Weights of a small model that predicts nearness at each pixel.
Model: patch size [8, 8], layers 10.
Training: muon at rate 0.0052, 11600 steps, batches of 384.
Rows from block 3 of a small model that predicts nearness at each pixel, named by matrix and row number. Rows with one number within an expert belong to one neuron, the router's apart. Each number is 500 + 40 x the weight over its row's rms, rounded and kept within 0 to 999. All counts start at 0. Numbers have three digits each. After the name is the row's rms in percent of the matrix's.
After each expert's rows are labels from the 100 images, of 14848, where the router gives the expert most weight on average: "place" is the part of the image that holds the peak; "strongest on" is what is common among them. Only what is clearly more common there than usual is listed. The data: rendered solids tumbling over patterned floors. In brackets: how many of the 100, against the usual share in percent.
# router: router (model.blocks.3.mlp.router.weight, 16x192, trained with AdamW), inputs 96-191
# gate: expert gate (model.blocks.3.mlp.gate, 16x96x192), inputs 96-191
# up: expert up (model.blocks.3.mlp.up, 16x96x192), inputs 96-191
# down: expert down (model.blocks.3.mlp.down, 16x192x96, transposed), outputs 96-191

# expert 11
router.11 117:494504532517556460490483450511481517530555547520550438489489501494509461569530448521482456422502479544456462498489525459461442469516459538531454510464506546517414469541381517491545509425454520498518429508492547456527557528508456465495481585533452524462540479512486530512478479516507499500
gate.0 101:518534462438484499547526524519488369466556464541502555504475492497514530513510530415445516538520486474471541485467502542521577430498489432522494489500493542513514523477534511580490573441532533486511536475508415489548540524428519604524518455470483511535506515574548477468499496523451510552
up.0 098:531499474576508589498567488547504464509501496527455522531435509466530497501518471440491424492438415483461527525519528507564461456563447505515556486476489547435526496541539504478488501536570422555541502486471547546547477452500524557530466479457448579461434507540507438518521461458533494422
down.0 094:534557502441524468514512478521497440466477478490497494480491427511515419524463496480455528514555479555469485510502535458455509483497522445567477504507512477491525492542519444548445459409536503472436427515519497539446535513526524549555522494499457540520454526463561488539374463421474484582
gate.1 107:448436458508506468604499483527505476608460463481574506499499492445456493528592517547488509508404444477500448503481490545390516503537491474576511543469459412441567543476480458504523515507473571541507511542462501519471455527485494422503493481540507510470573470504517552540481509504514543487
up.1 100:527522490518506538437498508485431521411517545504503471465457483528520510480413466487507514515578549507462521476506515442683479503484420527451490461523530577525411444519446479489498507543507442447490535453535535455505554440535493560474524462450496461508411559504467437455508483518512462522
down.1 100:525482492497488519530518416535488549535427540464535490511507428453480454503490508518503466486430507512516452465564614469502422495520483447505468515513568526499556497541499523522519446434513482548472486548468416517438496492528527543505479513448505479499553469505460521456491456480474436549
gate.2 110:436538498490450486493499447482526547517480455463501526587461490566466539496525461534535504482516490495568533587467487496466486483509510499528432473475499462539553463525472484492513628436542517541456555541528425472522510555483498519454477469571486511428531539477516457441483473413473444530
up.2 113:575483481531556451539495534494500487485524520527517518501553545393547436550484550491443557530492516512461471462556513494582538498496489486545538493527457565447459545449540488500499369570478527466514427520488588487471495436503536484528552530429528481578486481537454498520463505548553526472
down.2 108:544501469543485473491458401504499481544464559482513528536588503454465515523480474499562467492511524542462457457499465471509530473499491466477491514475427468450497452572501469402533481504454528468526520469508461474575494487525480500531491542479507546504524464495523458501481538543475463543
gate.3 084:485553512560501448455545551510571441528509425483437514460470489469463574519458514549470512519505472532558508467498565468463490498449517526466549546464507451466517496596481439500463473470500551496442464506479491534443454495515541526518537469458435562510481478497473551500447484528459463500
up.3 098:503572471502489492442439571477586450559493424478446512540523512479474543524465455578528413526409522533530469467489523458540509489480570469442573541442468532504529456518492515481521485545477467510484467505507485592508485463513506511526515519460431497558486489486495525551507554508503470373
down.3 097:468456496477479535432531485483483539537498509458486445500541518532454542511482500442512536510578473563519483498462398545404488462477550495528503488504481483453564510535461455413428397487482519544492521538505463515489457546467514430522460540513501485486561532586481465432503567479458471550
gate.4 093:536505514428515498468561580540466562490534549534456489499599495499506543525520444451497490456505490441492418411556520487484505562468510481528571511545498460548500494497482526618531566471459494558525510458481486534503505504532503434476519466456471494455443467497506495539440551527505506521
up.4 108:503562510421520572443560566512509509474523547528447432450499526460456469499470455490477474445521493452497403461520456486532505495500536564433576538478471487464530537454508536583526556548533540497615515482453550512495542502521477482490519478541517534500511489554517476555510474471557544509
down.4 108:513498546392467534511479497536513503446490531524548536499513459531435498576493533451512450544462473523498586522434509506543582562477466552550503434516475511506493530454505500477523506506436438512474517482526487452496518499563534454424500467442529534491612494470510541510477538512502505492
place: bottom centre (39 vs 11.1); bottom right (35 vs 11.1)
strongest on: count: one (61 vs 25.8); light from behind the camera (54 vs 25.4)

# expert 6
router.6 086:428478544469541451557487488460479542557533542506583514424437452510503459512569487566510481530464470424479437532485438483496416446460494476520462595437529482490474505533510560529550536583492501481558491476568477549512475544493507492512544538527423490458571429553533477563504491481523480523
gate.0 086:483482508565527520490449472507493535472513530528473573523511477506482516464488532545518532485479510487584473529457478491520535554513509495535554414565464495545469492456436464608521527495453458491483449470434467507506578437470539514547457570457582467505414473534542478494488557567571474489
up.0 095:588480469501496523516489473486548461537499506496535563455484555481560556511463477518522507478519482539504540464541425543464531437554510486422535533486488571442480467473487475481452552438560553492484532458511527536429513490573457517546500466560470510497475506475503502399455481431609537476
down.0 096:431390559504483485439449474440475519564477521481542488553445506536423460481510520516487469422548535556528521481477461510509527469495542545425515453509457550548519464513470508453459478484509485463532486494434550440507450507539551498501508457536525489511456468495404493486432503456543539535
gate.1 089:491522508508433487506511473527526503518545471579487468432491466499535535505444568503474549550528537511502509475438527489567527530535464479505543460529474500462509487490517460497498533475467507501472526482461477426489499503546499504558448387472544502486445517480539544512420491489481541521
up.1 089:442520482529470552464453464464544495471498536539512504519492547477548535530457473520391469474527462551442547566455487482421474431548458490464551503476497433522508493476425500498550484511556483428425496473551419497500487530489506488514501490475526471523489529540564508502528537448567503516
down.1 091:552504428568519621523473564529493514444446537501499469509529523452492462469478461480491499459540554495509573481480470462468428518476507505532446527450530517429509511532482508507508443465479393554592444447523522508467560548438544512558509609435476499460530501516415478516596522475492525496
gate.2 100:509423492479517455466504545412480473541473582499492504495513503410469482469456499541511588501538530500531486528470551502488490441513544453544514520543486503500551537510606530509472520569427478580527524452489471451556555524528588471491548452414520450501464541493473505530482543486446489527
up.2 105:494497489561553388509486521558511464494517509529496467499513460522523483475480493489469467456446514506480561491520551543556561483551446499469473394516485525512508398484465463526511506474550560444440552544527529542475533524495432501495499546562528525510561518502508516420452460533543572504
down.2 097:498446455431467453585503489491411494533499538481447487516499500457516501493465475579437530513488412573550499462445510568557501535502502579527466571461508505529449452405414508474473469509481519518554517398458533537536526515525521456525496478476563524437477495461528444578520510516530596436
gate.3 089:484516472540444450537522484489473510495456454496410498535538493470494501582385497487464491494481530521519466517548447486465518521514495530558480430494495515449551493502526434473517517425475436468404545436510456458458490464596495454529517527417532448513480537440484514548438434585566427568
up.3 094:488525478459490438555461462542528467556556551470455519462476506471564422501498525502528490462475446503527547517478498515438527488434565472532486473483452450489494454489618470541512456527482492506427530517497502532466496455562412501464525543474416513476517488499492510468454482458451556586
down.3 088:495476563555528544514460474568537435488500542493513502513481465459464451564488536533517475528455499523560418527454488491502465499578497423557475516529478425455454484565474430547476529494482450587511455553539481498459485437529518488526525523499475439457477464420508482530483510543492512545
gate.4 095:481494473468515485520454511505527481421461516499501475544524496503514556487484531438437543459523514554455473507449531471484514454533449478460560464516501471475497559451524467572549469614493513442494502530427492511444474477550470412503512536406561477435463443457481517491486535482486442529
up.4 101:457449457569455479503483491570471614507560510517511578537471513478474537529482534599505492456494472456558498530512509519495480527560450480528549526467454529599600487547475515524531411431443513539498471450549453455476505510473553467415497486476499478551521473499530500484448550569493491466
down.4 096:501561577477507583522493543473467543472547493476524509457446476509561505465544529552501540516505550536500495419470557523512487460505495489499481467475577533480523488570489505464506468508504471490608536549455443500509487489433494531522505515438506530487492527480507476510438500548567465515
place: top right (44 vs 11.1); middle right (31 vs 11.1)
strongest on: count: one (71 vs 25.8)

# expert 14
router.14 090:472456452472406591549451550474508471452539591522532555460505540509487482496511499504540496491539442501520481517423494456436445473548449471451500503472493459538470465485499507493521485486471528556472473431562536568546486523523516560541519524489557495509546475526447541550493519486478560543
gate.0 115:467452519537520475449450520450465436539488499521518543525535475490539577508582505503558453458515563509521535471441550465585545592494421488505464457507501538513502608467476460511533512516458478491480531494521540508504502488491557509478419481415590511493499485492424443483498460505472441497
up.0 122:534463530486506520526541530553541519462574505535436442429479555477425447466440480489468518490514438476508448495552447506432449422512553471486511520492517505475538433484531465499464523448544507512475456500506444436480480466513448458525544522606459492466496475447568515574477558481513523473
down.0 106:542471525438496479539556491475552513519518493563546534486455498496526497522449463556427544512507435481457497491517550485637425400392488495485493508569493473519515463520574535495485434537507579526526460455503458507464479510553460435503500502510503501435531513530507430485493461494471519498
gate.1 092:491472504469484510496520481534573538550528494502530499495468549499413513476492395457517499430545526412427461518568482558519501414474505483528484471580535517500477432539534528552503510542518484515479429429502466461558530396502497523478466462501541456540452530479479471471483492518555532508
up.1 098:471477489538516514510501466526536494488480501524498469511533446548537521544500579537480516516481520531575423493475533511510526535550507590507470521537480516495501476516477577508517594517540467457451517457519497416423510592533481485495507537534448478532531535472542542511430426506461492526
down.1 092:469469495431533502487458532440497541485490564459451471524495465447601463523430489503535457534482449526531502505457506390530531427611506466509518435432479504496522442478500516475502433571460489586497464482489465545473482484535505499506514509525481481547432530486465566519491500492571521480
gate.2 122:515494568543514597448539484553532533404464472480426515516495541448460498554473489498498524494485478489421527433460538453439470437502489478438530519503483512471468513480486500497446576492463475496579510504496468553507582543494594463466477548501482524567494507412499426502552521558508538542
up.2 120:490498422488492467539435544428500495542563528518634430498485484541451477447536578523463479470490500486565494565476462588528483592467476561531472511488489581531515521495512472491499493516448513487434475445493534460498467453519455512532499545501541487455463480550491518454462527516513434442
down.2 109:456465456538483538437490519449555590495501455555486441495513503517497552574481531482570461458521466566496502448480449525383490436526514493520461487545496531517525487485523497533461589493498474464481483511503430487466444469493498475522573440422527483488540544537523588517421512461466549476
gate.3 102:490556532494490486535521556499469511498470512530501488482472444510514525532501503437487506493476484453429600481460474455562525483461475487544495521526467540485521453586515514501508493516515533583472495534520565471417494488478483476468433468484465465507473453483500497478503477459580504474
up.3 114:501544458449491568545547491414446587491492486487472542501537518508579441516548425486486504542444460494529464493524549434469513491483543524513400476483490550504468546518523447478459455462544430529482455568551416501528520471459476533537599505496481432445504478481520497455544547552474538493
down.3 109:480500444459518523540520506505463501516599422455584487481495535463508427529417521492489459497463550464510513522489480514545490544493519523541534475532570437485502550401466476446524525531467518538423519510540502518505485525489528499473522581428536514502500514474509500456575493545516490477
gate.4 115:528381483465460591496486532518531409445502519524451529508466555545476574467480537449523555507527470528516484461529549490490540467537456478475547469538542457562538525509539472525466489511560501525438568485478469535495467535454478506522488491531557593541416476470506480572480522483462531481
up.4 111:498445476465499549503488522532520461510491543502492515571456542558526522494571500520511524580486468547573515497577509509446567451457451480589519441506536453542467475558427504431467402518532510466468517531462466518540473527439444532516501464601540488483511506496534503572471478465464558456
down.4 112:534470494508507489564533525494502506479526473444500483469569511489487431405536524522553416435500476464495493515452420521498544554527400456519476514459501548452449483528528454565450535452517477545521414556549569463524496499520426447481532574510535406493526440449526486484505442524528501472
place: bottom centre (27 vs 11.1)
strongest on: count: one (65 vs 25.8)

# expert 15
router.15 093:468407586436464499481480553465484441537530504477522465469474506574533508514518474494507480548457480466560449489506473466481472483510571474482508574409519475459497511472545517483443502537453496532530451463471460584536481532508557554489519496548515505414524453582501496536549465477485554573
gate.0 099:530458479492524429465449496455499507499594527426506436468508515528524534530457496447485477440517515596491471475546498476554445510517520475525465524544474531550548540525506484492474463482472440533482465505510547523423503464566505471571469551555407541499511453469556521555465494456504492532
up.0 098:538440500535529452502443492416487524491527497440478455457501513521558563528407469454514443445477527599532448460551553504536452493518535487514502570568472527520508551550495549461486475461413426492504498532469551515460523460589513477547472553558417530509498438461559497571491508500489472515
down.0 104:428531551442473506477454466438567502498597521449520497480564490460488538441513498514481493533443505522483498496473561574493479536442442472530455578533535531432551429502475513523488471519513564468512505492510498514506473472477474451500421518476560534544491462459438488476527527484499568504
gate.1 101:455455481502487553459447520552470473479531496408566440576568510481521511484562497503477393489474553508525571518467465477532476529478472477489473532468515506574489512460521539524414548478486525493471518575486532486456492498478531453461504512510526532420607508440493458573531442502450511545
up.1 105:527485511528537503521550532505553513477467494486496541457496513500479481500451449489545540508485459494486494508574545553512543534521442554491575501492430458353502441482514517438581501501471545532548527427472516557471511534438475476516545512505481484530483434430509521518442490518562496472
down.1 105:534472516454491571548501506454475510465459488447494462510494481513515553630559485504516420489502461496530522502486506458508631452549549503472505503499566445495440466499494451506460466531580525472564481484543500475527513546509518511482502558514511571489548497569454440491514479435524501485
gate.2 108:528446475504491539499524443533494491436466402498476540412496623510507556486489524488463558475506493537465529447456483515547485412515490449615471465499471535502503524513491530434504519466527537493480419508517532471480465547434453532484430564468531540496475544466537496572494466485429514530
up.2 104:482579524523484487544506545469515459539517449510446539429438445519456461484414482448508493506485538504460497537489538488518513541478518535394487559545536461554471460512546520532524507564499485517510543511514472496540507411473533460523538480484503536454506505529447509478507509548469458442
down.2 103:430498561493433500488494418484515477482508418508493527601547514496528524550483537529462568523477461431523453497495464494500539529528561559581562491447481493530514543474453488545516474516429426585543502510491511518512527512454505495429517490529499586452511524458446538510487591556567525487
gate.3 095:466462424486497526531570499402498519503495502460522519411558559504519540493454460490488522565534442484493479468549572414493533561493445460494530497506421546471514535502521506514542459548410492460528509522567535500481519478434501509486506418459498461500441451417508493529551516483519525524
up.3 097:551491472576512513524475443460524407484468554440537472469505542538469466555463541440521423582427464421478479486550555464573549415493481483498536516499456514452486510524550532514544473566446524454448503514512518465540584478469493526511506503455521464548429474447480506524538520432453470469
down.3 094:621483515456449489565442502546462473463482574489473499486540517558529449458514540545449479528526485517567554484442470518524517574536499502501504472428488514509500535532411428477471511515573476478532454514530516502493491462415475487483527483482510486521594474524464514473464542569495433525
gate.4 098:480490496582538483514516539538519403540559565561424463510557461437478515501473470422501464524563429438517462498554499476542495470562480528515488505494566550496454478482451512514473554502507481497443478498495514469506500428500471559458438425530441458446507483451490488513493492597533482551
up.4 104:495480524481506514455510462453470555467383432409513493478446540518504498503505534553490502467468547527546550460461469571512505509476516456478524421506417484485588484537564495492576444542549507513491539516491506529482513539456492445534484581447563527524522539523549492498523529404457504453
down.4 100:476461457467533473521459595520478447501565495466463439491530507504482483505552472492512519517477469500536468484581510492517558510491537474413490489529583530524440478545573492578509479475485473501508422530449516532528505511485457549459506380522481475532498500489472458518515460531446563536
place: top right (41 vs 11.1)
strongest on: count: one (63 vs 25.8)

# expert 0
router.0 082:413539541485567494538468475435476537527542564476557521447468465584477460536569480564538472570470497448514443522517421502462424465481506456513455521418568493473452540537500564497530473555544466503513448487528449480542492557510487474520553549550468534441542395540544450541499457453567511520
gate.0 103:449463457488577527493513471443508533511518580435505503522490455554454439478554447498476530504499463523548548487519494486429538448556549449482534436530499485440535540523490499421529536446466548494398541532446480520529541435438559518544421403500479532508448465443437536470477493568412489533
up.0 096:560534514481500464468546504551488496459512426525463485463518639418575488538551543455488483575474491484583441464471486485532496458491500491520459464519525475582490476500510541571471549506525497462560519495513452461464522506536548523463525570542554462617572492509527460464478505503528462522
down.0 097:541505438415472550546506529539493470478439448454479463486495487515483487511455559494529561442529498529475549525496501486547499514524509464423588517443553458470416554474506435456506530444485537522483601502474527387521559571430506495535443487454457547509473464426499485468487514532526470536
gate.1 089:448541505494487558452496478522495491486500509479513497480505486482531450483490485465481508514535487522571478519503506478508524482483550536386545492534505453546484499507498473551496462557546435490420449481485485502452457544514535504485448494509515455541484575478550489447440545492441475506
up.1 090:497462514452497448506526481507575509570533482414431492540518508464543561471498508543540515533448485498557554485468431464505490572475489508578509465553468489548502472548530501495503537466433547492512496481464555506522471450596531454524552439528498553451490410524444467563536458506521526471
down.1 096:563521491520532465507581490444516494507538510527467537508434488504502457443492477614474501460522573493530473483510513521471561569470467454539547493534438534472468522447523485557497484483484461496535487490496586543511504473574525550503463495496478489442448497497525504566542516489483553474
gate.2 096:514414475460477528535531507525520578457476494553530552583622467544487519484508547500486499497450482469452451505503589512513503417472546520509459529481481472406452560522569505551457477438440475542536516463485547449495501502500556590514487495491570518546445474564423554531468510506535487546
up.2 097:568483438511507482521439543473498513549460497461441446481470486475550524459490484528489509466587460518468594499501492571538462540417506465452574511509512520529473395458451481504465523547459559453470467511550562518516465497455486466488551555478446497515573507440435503569529534485520488449
down.2 096:470438441486553462534534504485557482525517432551556522564500526493514506565479510485537480502562521556509528481495496415392494502483477544471506578497502448594487558502526506474502525536531513528496520530557510554452539457497550436492476463499502488468550511443501588485471473473508444573
gate.3 112:442418550418492546519445541441501520447475500548579531478558515549593501513522527432482479450524547556460466510494443447495542483485526469476542454490538486550496504429493538516534521472548573520461548517485482554498416534543530480509428431480487532479476572464484491478452430465431480473
up.3 112:447494556445433507507446504488523469449447470531586467533481523545551474533517532502497475446399550572468520538566492502479485491465469425492530491510537486606517570495552470526574469511481503547513531509517464490564467534539535509520455415456475499501502544486446448441497459545481483504
down.3 105:448507476490498425500476456512513449558509500538556481475539498526467454593550454540451497435446508508452503483487487509552561610551520514552479532555528565485506553456460512537457519500532454489620541526509494554512576495568525481489488450467524458537574498501499572494440498437514491521
gate.4 093:530518455462463519494514546399569484504488493516524517480526503472517470536491524471458521531549511504517459532591450508503422506452518568511533492498490453509416479544523485544528538493431490477467473491456473497487546495530543589550478496388499421491461537520559545474490466473454483525
up.4 096:558543456481431520471525484438471471455505509561542578566499537486506496516548474505466477562537518504584481468572420544450474529429473519550525511554488478432418555545497459571494474470458570483536461515431524472483519533492535524478521482409533574480503507533529537496550455492480485502
down.4 101:553537456491493456464476498451502478492486494470495482490602523520506447468505503417517465444506509495470455576462531514519474473524465540524446503471477546482537515469575493495553526512535472568565480490523551540473511414536456570592548499484480470556455445492510486583481449452508537513
place: middle left (40 vs 11.1); centre (33 vs 11.1)
strongest on: count: one (88 vs 25.8)

# expert 10
router.10 122:480484529451565517510439438461526479507519421469569425549502463507471493546528487483533523455437570496470554527418465525514567481454499492556459489476540541576440497568471533498572520445505478488545528468451472510532512548515501482457488468511561528550509520477499502503492470497509521560
gate.0 099:465454536443488537487564546488546495455465460546496531465501497561482475558546566465484489439501420509482558462497478560537468547546519545446480471478551495486479518561582510477465496524538552609530493490486503528514474480453507436412449446506491497517477546461499468512461527433511413530
up.0 097:488512519432490494497583559444547477482458425561459552460464465536520492596560484479540513487533496492495557533548466520496521560480510602426472465497558494517510479514529486415455437594491592513479464563507496517523514519459505427522512413500452498500522514467518449493475541450517463465
down.0 098:500492504484525390528537543517430512519451523491521460489441471443468485555485442544477431534449490498572538458572501518487432502440434476498432544423454430539508465418507578534506504546434507548478452501509446492488465480501426489534545539515501429535546447515476511436485536591464404496
gate.1 085:538509617420498516546423488524495513504461501501522524455452526495502502503571529498537472579537549532536466500553487538608496504479502481515507488473502558533459467540481528525509505476485488528466520520415490521477527540434488500512538491472490499503419458554533507577428516491463528551
up.1 089:520474515550518524539495467520525527486571499555506533545419534461486494468457452534491497447414532479512501468478489431479455502606535468475533501561469445492512504474556523498509472550493532454528440501450536505515438436549513533478514533511530446487507505535486550508535510444530444497
down.1 094:438509546508522489505497462491525519515445471505468486432553507462522556504456503495461527521480514448499550508504443464502421484469533543409464489457538556491578499469477470525550435468515452505480505562501473499536594512465455501464489529500569541369486463448452516545452565536505566537
gate.2 088:529502525540522488559574519499465478420524490503499541494518489486533451489510550458565507456489587509442488465547549529529455520549500529542542510524483503547477445495449550552536521535536502552492496441447520584420535503550411490475520479541456497446463553523538398517494465412525554485
up.2 096:540438435572436534476517490449447483484513437472495538475480478530572519542550468489459498518407480479513497441496491493519565506511526438478580490512500554497465403575541517521484486505523462532516530489522469463494597458575476501433518487538436476520433519558439507533479448399485509472
down.2 091:536443574512529521481504543497485460538510456533469495520459485493525480487507456520479496458465494508471549507448551521520552499531510469479533522487607530535577482584493530510473542482495515486497518501473443572500474457545494513535426511497482558513486510524596477471502471458452614496
gate.3 095:539490460463500513463560535542456493469422472543564518536507445524506505513550482485399473460509478527507476502510509538478466542482507534497503516541525505566444497468537524573523472453509478453580476507445563534512460491537452506497572490491477502456486505532489536517426491471456474571
up.3 096:508546507590553522455509548471527512587532504512479492501437478458563439500559584524538559513464476498517518515477520528512491519503516475517454510491512568468490542507474491444505531582433460445482536526524434498481492521509578509496492573537500516586462567497537505474550468462401472455
down.3 099:532495541554457497462468435430483515471411499488463508524510485518486486447556422501553552511474548450552528465607461380397515503487529472528480517543513407577468476498441514488421528482581510562469487510525589510526560492462493500495492477460493555521501541476454448541450468532456544534
gate.4 098:551532504490476456392466512473555516490507493464520530485523480608426495525550435468492465498469514481479425522509499531463498464443480510397478493494485520456481538486576484528454500522491511526519588553517516524534490459541492457506518529489512567518514462544509492506466537445536515480
up.4 103:521500522556464447465545520541537515491537531506496538471502443513480505463513499457483447467568495465488504535526538451487499470463522550534511432501455529544548600500517495546615466473505531487543475451510545517530513513541453431518519524497469582451453500603437519479480546509490509564
down.4 098:542507503496529515406543490538588505517459509527473549505485584551543468531515515547531488470533464550518447532486529528534574494422444480450461462509509516519525431499538547520471492491461512506465461508421429440475451520621564519533517495446540489469449469553493509479507523530425481457
place: top left (41 vs 11.1); top centre (28 vs 11.1)
strongest on: count: four (78 vs 23.2); yellow object (39 vs 18.5); chain link (27 vs 9.6)

# expert 9
router.9 080:430508520483530488550481445484469527555544562525592516469495485495498472526595497543552456567495468422471464536476465533507431478484477452511450517390561467550514537568475521504468494550494508502536450484521494526561471551486479479511564503529469531451519410551554474546554455458555530514
gate.0 095:523477450550504478508566522515509510466553498493527482461529539517542479484426515526495562483548532484570463485452474452469493399531468453541459504520480524477482472487492521515529530496465489533486460472492492462434537536528473505483383528431497498511481464410521568493479519556390463440
up.0 102:528539504513453459511566541548465513495591451449479525484453478517467496512460503542458534505494505479484488491466479508506540505476507444488582504493521489516460390550498501474510530411450498438554394468532412529451442533563479527447519599509488507557468506560513514522487498577522488498
down.0 097:438486434489473483448491490505563526489488559502546516496509552493548427504431538487498458466579560451488539451530477545557581474438580456490546544534421469469515460544569512525517500517495478477502500473455466478498534491440515523541468546513528508464478501518534449480432474546561502475
gate.1 102:549471482504513511439564576551441491566456501495503554473530486531482428530475494514554563492489498474433525435552531534518487411466532577501496523558489564483490481568473463518558473526511562402462506530535521503445528449528547446444510528577529473531440521476481643509477529527450491445
up.1 093:549549452534563452478470559513488487554529515477516546539516518474529509482484473453518537499519519511496473467465485387514505514528488506437458540470520504465459502546446435548465520498527575480457544514486461459530559436517496506512485435528476492512533501472512505458458489511500507435
down.1 100:496526540473581567522526478455525441548469481491497575459492496632466433542505492561545485506484491411480443454540461532570542496491465452453477462532411509508487476436469501436474489517503568521510481483499517485473508435540488524490501476437474524515541533513494433515566511516543538419
gate.2 099:470518442422493516530461465525501484475519533465547551507548539434505547596463491434500458469487507542520483573500464468535587473446525570407545514534468501506509464464501550560512519554561483550493510495444537544529456468579479555529493494491520450581427568466505487439528476461447461539
up.2 100:491476511426470542521419432505490517469578494537511512505578506459505486573495532502541482563496506475530534506501502528433568462476482538488422502507521510573510423445568484544496548548525508477503539532458549455508479459529459513515515527514507542591551563516488467488468496535508468557
down.2 094:552515522503471419488530495410565457479513511565542534481499468436529453512460473533472458455477459467474391430442516539460514537437439462585479479566526508493505488497498411485520493514419504477524560506510575501475574494505482438432479451457483516559501526478471479519527545535499499476
gate.3 099:485480543532478569497551427444481524548545476500465511483476499474439509428384514517506446511454508538518507541483467498600555531522559493531408504530468484483513512492533467540559445551430456483522462539429508509522554490447526446506510513518479493464550495533457495462505547478457490433
up.3 104:502549556516500534402490423417487504481543442499504492463454438517461558510493522422515486469476494512426521475527499437538524594516483490477451500517599496507563529481523467505533502474494412500482449487485482513543505495530489458531511425548562547442505459523491478444518467440487465482
down.3 100:520507496459522474476568459535542555503453513518544447520508547508468513481546505475478498544471448442470489472542499475467537414431465501477516441538490442538560537482515525494502445461489457535462505478554475503570492543566511558534518459508532472506455383477555552493558438510513512520
gate.4 110:482512476522487480496478524451524480451498516456537533471576465555543521526481448453510503409497529556478535468496486484430547481489453527432548486512526463462536473469477515467501521486497561548497519465490488518474475485519510596543432582469460536470426497392460583427507543563524455500
up.4 108:481465443532516538516464449480534446465494534525545555540524458528526516476566454545533548507491491551484473500480425508473518492491518493490520554537503488463507464467504548494446508461555535552448556476473486494527493497441477518531466429431487500488486533380511533498508522556580523508
down.4 106:459477508486556438482507464466577485530504402478508450515559504457424477471521506546481546530516477554463512506494538432454509514544510642497506516494431549533484489558571516528490523518483528465515430443518496540450455432533537471443499480521520557509493496477464522500425534545468519524
place: top centre (89 vs 11.1)
strongest on: count: one (81 vs 25.8)

# expert 8
router.8 080:418545536483529481539492471458432544551522576475555510492513474553510452564504477551546437563475507476489488568503459544506462481476513457552418563407543423489507526592466537522553532534524458481540449438582504505585475508492505444489544525504462494467528417557494505526545490465598515489
gate.0 101:450546426492538481517511513512499477442504506528488549522505496516496566508492489561504512449534451530553578522541525450525563471531488511510521566534497508483449491494458492470503498481541529474489477474567505515468459558486452504492495392441515496496526473448541489437419469508454500504
up.0 101:527478526489482481534449516501501530526483468427452489495543462460478525532461448531499492501510530505495465496443497543541503438375511484500475466497488548454496440486538506493473443521490557481530456542493493381522544402445457529512492512488482498577512479540449511580485516419572461519
down.0 096:557493495547552457509519542524495492484463485516519529485483504460548500515510504426528480470486459476464438564536497544471530473563529523548390536572498458481496502507522491561553514508505533559505544479476445499540556509535398617570504501508527556459498488539521522506432488459528531503
gate.1 101:408503463491494471525575488479509473467491427425528468455473524528526477499466526512500553498536514502475444474492559436481455483559520447436524473508580500503562513473563502511522521501523455490481442512505550440417481507561444518540407549448507517531411566480561595440470440496500446522
up.1 104:469495483483469481528439531529471465473469506525494509535505494434482465560486507468460509492477565528515501541552569431529515517514552544493513533528490510541496534546554556466581577507464525531520481538569576483553534531544480476510511569486500544572447482531498463569498460523471441503
down.1 102:513529474517492571488532458484493539480528489524477576567464479418546533518492526446552500468453512425468505458482456468531467480446410483474503475539483547517473408516582466427465523522535448531490491513506544469487503526509475471514551401453546583477440528484509574424496498464587431527
gate.2 092:488451516518467487501420472465483490456457473585447463524547590496489560482443473486438468512531528503499438475474592487588460512535537483501498436471506537432537444434509467479601448480492490511417483494449483492438477519554475519485435484554460412442435438498490546505514522506573440535
up.2 098:517486490493496551503577500501492466479478542446529501450575542494453451402478502552521452501481458479429617518544455537513499506519501494496582473564442441542480547467480542490476470547453513477571439437465521491510485456521489433503489487474427500579498528569492542464449489491412479498
down.2 106:413607452561529543529507509483472527591508531477479428485517566543488459476510531438477539443496448494478431449442508536488459526491530475568440493541475468511564488446591515533546462406490472485483483494542479479468456492501480460454473475538478479511459469474512439533444517498486457571
gate.3 109:520467513564547518465491464527522448504561450514560482553489490435435496434443497483484526586501501507493529451458516520525456499495444520538553485506487523492535481554424537439502509505501588503440495536509559503463503509519498527515512560600477439487439433496547461474467461554546499534
up.3 098:542455462494510588475475485503485475501497535529600527484456554491488523488486494452500558498532487543506514493544540462507534496475483526463472504469400467494581497521470565418485429524506497529436460539475559509438533535545481536508523490533534435445453463465547487501587504479503524556
down.3 100:364484472511470535529468539511537474515497489467402498462464504533537501439549562518540530513510510455497511547511513504497445548475506569460502489480468449492478531423472469559478462531489491510535490528557519497478479515500499568533544508454527476504526540552378473531579499567465556455
gate.4 104:482473510543490514478526526501532514531516515500558464489520525454414482488395486488516503499511541500483491527575553485596434472529517443481534492512519472511503380538493537463505493503519510493485463489479510525428610542532496542548452521518478501479438521470554510516522491466526538553
up.4 103:500453491448504489486549523472511553472484544501601500510543524507490501492499520466484510527493488569450498539598470538554521534484565460519421491470484464517441453490541511517474538518517450435499490478474489446496529475518437505536514442530468442523501490509517495464493557449479585486
down.4 098:435507464486519542588524421556514445527456493506488471532498547543441454534510487455496411539438534464585486521523516493534417507526453563530444550485511556530479534613561512461533499515498512574521466500496521460490540526504545462537506507513498511537558466483449455541521534456477608470
place: top left (34 vs 11.1); middle left (27 vs 11.1)
strongest on: count: one (92 vs 25.8)